Rows from expert 8 of block 5 of the fusion encoder, named by matrix and row number. Rows with one number belong to one neuron. Each number is 500 + 50 x the weight over the matrix's rms, rounded and kept within 0 to 999. All counts start at 0. Numbers have three digits each.
# up: expert up (fusion_encoder.blocks.5.mlp.up, 32x64x128), inputs 64-127
# down: expert down (fusion_encoder.blocks.5.mlp.down, 32x128x64, transposed), outputs 64-127
up.34:500500497500498498497500502500492502498504503505500502504504500494500502500500502500500505506499500501493503500502500498507500500504500502503500500500503500501503500500502500500507498500494498
down.34:500521487498549571490500501472500529528500500509500516585500453500500544542491587461548477464500536520413404500500500500498486551516500503440489464621395500500515448500524513500500487500500445
up.35:500500504496500500500493500500500492493507495500500496506500500500500495506500500498500499497501500500500501500503500497500496505507498498500501500501500508501500500500500502498501496500498503
down.35:467523500500500569499524500500500529521534547500500511595494455433524500544500600500500476465501553500500391536506500500496481520519496499444481465625500500517519443594500507500548488506505500
up.36:503500504498500500496502500503500500500507496500504500505500494499499500503500500495500499492500500502500506500502500498498501499500498496502500500508500500497502500504500500504506500506500500
down.36:500489467476531500489524517479487500508545547507456505500500456408529532573497556477500500500500500500500500534503489490500479500525495516500500460628500500533500426581503543521549500500500411
up.37:500500524500500466511467500469500382490500543505500500545481467500524500535498495500481533449494438497500494532559492500515500500500500513481440500474500546498521478511516437549518523512513518
down.37:501587381488528500492494540501484539561538559500500482552362418351500577457490532459535460463485610553447385584528500440487492500501552480424500453619401469494513484500491478496542475512490464
up.39:508489462503453496503498508517495472500502457499500500486527481514500487499500500528473496510500500501500500492499500500500507509510500464496502500521527509500481499502488511500500494500498476
down.39:455535490477555500500517502480503533546530545521500500500491500452531539500477598500500480500500500500500377532506482497475477574504524526443500472608390473521521442500517500533534480521500435
up.41:543466500478447499511451500564489432457500491462582499500517461473500460522478470489462439458537439552465473477480494503556434526489500500573465500499500539500462508466462487478514512447500430
down.41:437560507496568587463512500500540517491491558500440509597498420442491594477498604467536470454485522500398500568500618480500479464554542466445500457623418499500516470623536475546561503496501438
up.42:500488500500500500500500500500500492500516494505509493497505490491504506500496506499500491500498500499500511499495488500495494496504509479500500500500507504500497500508496500497500500500500500
down.42:458524500498500579493519504482503523527528554504446500500448500426502500523501593459542469462496500526411435500508535484493480500500514496449478500619397500513517441589514517530554500500500463
up.43:500500506507494490492508497502500505493506504504500507500507500500506500500498495505502498499498507500495499501503501504498502500507495497504505495506500500492500491500500498506506500500496503
down.43:471500493488551575490500499473500500500500547500454500593494451432509500549503598467556476458507537531411386500503507500497480500513490486446489476500500484524528445571517510532545492513501500
up.44:507500500500510500495506500500489500491509526500504501531500500475500500505497498497500505509503487511492500490500482493500500500500495522519498497509500500500500489501498492494506500512493502
down.44:463537521500573575500534496460508533518527553518500497592413456471504500519489608500538500460500500507500417549500558500500484521510508493432498500617395493510500500500500505559547498504497500
up.45:492489505506500500500508504509499508482500498508500502501500483490495496505497495506492500494509494500500496499507500503509494506500498500515490490498508500500500501494505513496505488503497505
down.45:500500500496560570482527498462500527530522545523445515500426450472520500536498611467534500455500500531414500533500555486500480499513507507500481500622380479505503500500525501542537485508490435
up.47:512500484506500490511500502500500500503500500482500520497500509506505500500525493500501499497500500500484504500500510521511504473500495490501497485500506500500500501499517500500507500500495470
down.47:481541483489547572498500508478500522500500558499464527583500500469510545524497500476500485500499533544397415553500500511471474500500479487440500452500391485500527500580529514500558500500527427
up.48:496500506503500500499502502500500500499505497502503500499500494503510495504498500500498495494502494502500503496503499495500500506503498499496502498500500500499503495500507500503500500501497500
down.48:471522512500552580500519500482500527528545544500454513587497500434516548541500600472546476462503500524420500543514500496499486500500496495441475500500388478520500447592519505535541486501510433
up.49:500498497499498501498500496501501497501500497500503502501500499500497497507500503501501500505498501500494500503502504495500494502504496499505500495498501503504503500499501500502503498507498502
down.49:477536509496551578500529500467497527527536551500500509500500451500507547533506500500554500465503549516413500500500500480495486500500500500500492466627401500514500445500513514535500500510500446
up.50:500500506496496500504500500500500500505493498500500500502500500499500490503500500497504496498498496500497500503505497500503495500500500500504497496509502508497500502500508500500504500500498502
down.50:472537500500554500500500500500511526514500545500500523587461500500532552500502616464546469500513500530500420500500535499492479482514507510440484461500393479519511500500500500522533500500500423
up.51:491500424500471530482500489499500417507500525500500495500540544484480554500502471500523504494513500544401500519500500562500501417490491500508495472508460564533522510503500500528500474500500500
down.51:500501520500591570498535481466500515557500560484448496610429431458500585519488610465500500447510500516408500536540500480532493500507498526430496444500387484523534456579545508556561500500521500
up.55:500498504496506493500496497500492491500507505500500494497500495502507500508500496502500500500490500496500509505496495503494500503503502494496500500500496498501500495500501500500498500500498500
down.55:500513473494543576498500511482498526500547547505457501588488466500519543549503582469500476466505548500500407500500500488485500565517504518450475459626392486524525438500518527500500500506512419
up.56:500503507502484496493504493500497500500505499499502500500507500496500496502500500501502484489500497495502516503500500491493500500504496488500509493512500512500500490495504498506512499500498505
down.56:471528506500500581495500520500500500500500500500454500588498454500519500520503500457551466469500500523416500540517530489500500500500500505500500462622395500505500451500523513532500492500504434
up.57:504500500496500504499496502500500500500506501505504500505501500500500493501502499505500495500501500498498505500500493504501500500504497507509509502500501500499505500497502507498501494505500501
down.57:468506468487536579493500505483494500516500551505461508583519461427500500500503581500559500500509553500419384539509500481490500551520499504436474465500390478531520430567518500535549476508516403
up.58:509496501490496501481503494500500500501499500501517500500500500500495501500500496498500503488509500504485481503498500507499499493500500500506508501505494500500510505500509500508508503500489508
down.58:500548505502500500500524505467498531500536548500449510600500500433500560533496611465548500500500530520500500545511541483512483495500509501440487500621389483516500436605500500523539500509498500
up.59:500490504495497494500502501500500500500500506500499498500504495504504501503500500505495496495500504503500499500501500494500494496505501504506504498500503500500502505501496502500500496500496497
down.59:500519500487533500486500518481500522526500500512500512589500460420517546529507500469550471471515500526415500531510524487490479562504495500444500500614387487500500442587513523535550500506500417
up.60:479495517500493489507492500500498465487500500501484503509495472463528500519495473508500495474494483510466500521500500500500500500535500500507477496506499519500500500501504500491507514500507500
down.60:459531519496543500498518500487493500544532552510455516583500444455500556543512586473500467467504530541500421500512500483500479579520500500443500466626500491516500500500494520500545499508516500
up.62:497497504498496500497496501499493503502500502508499501505497500503504500500495502492497500500502500503500504501499500497500506504500500503497502500504500504505498500505503501496505500504503500
down.62:461516500492500574500518504477502528500500549501453503590500455433522551547494576500558500500502544500409404500507520493500479500521500495500467500631394500513500444585524501500500500506507500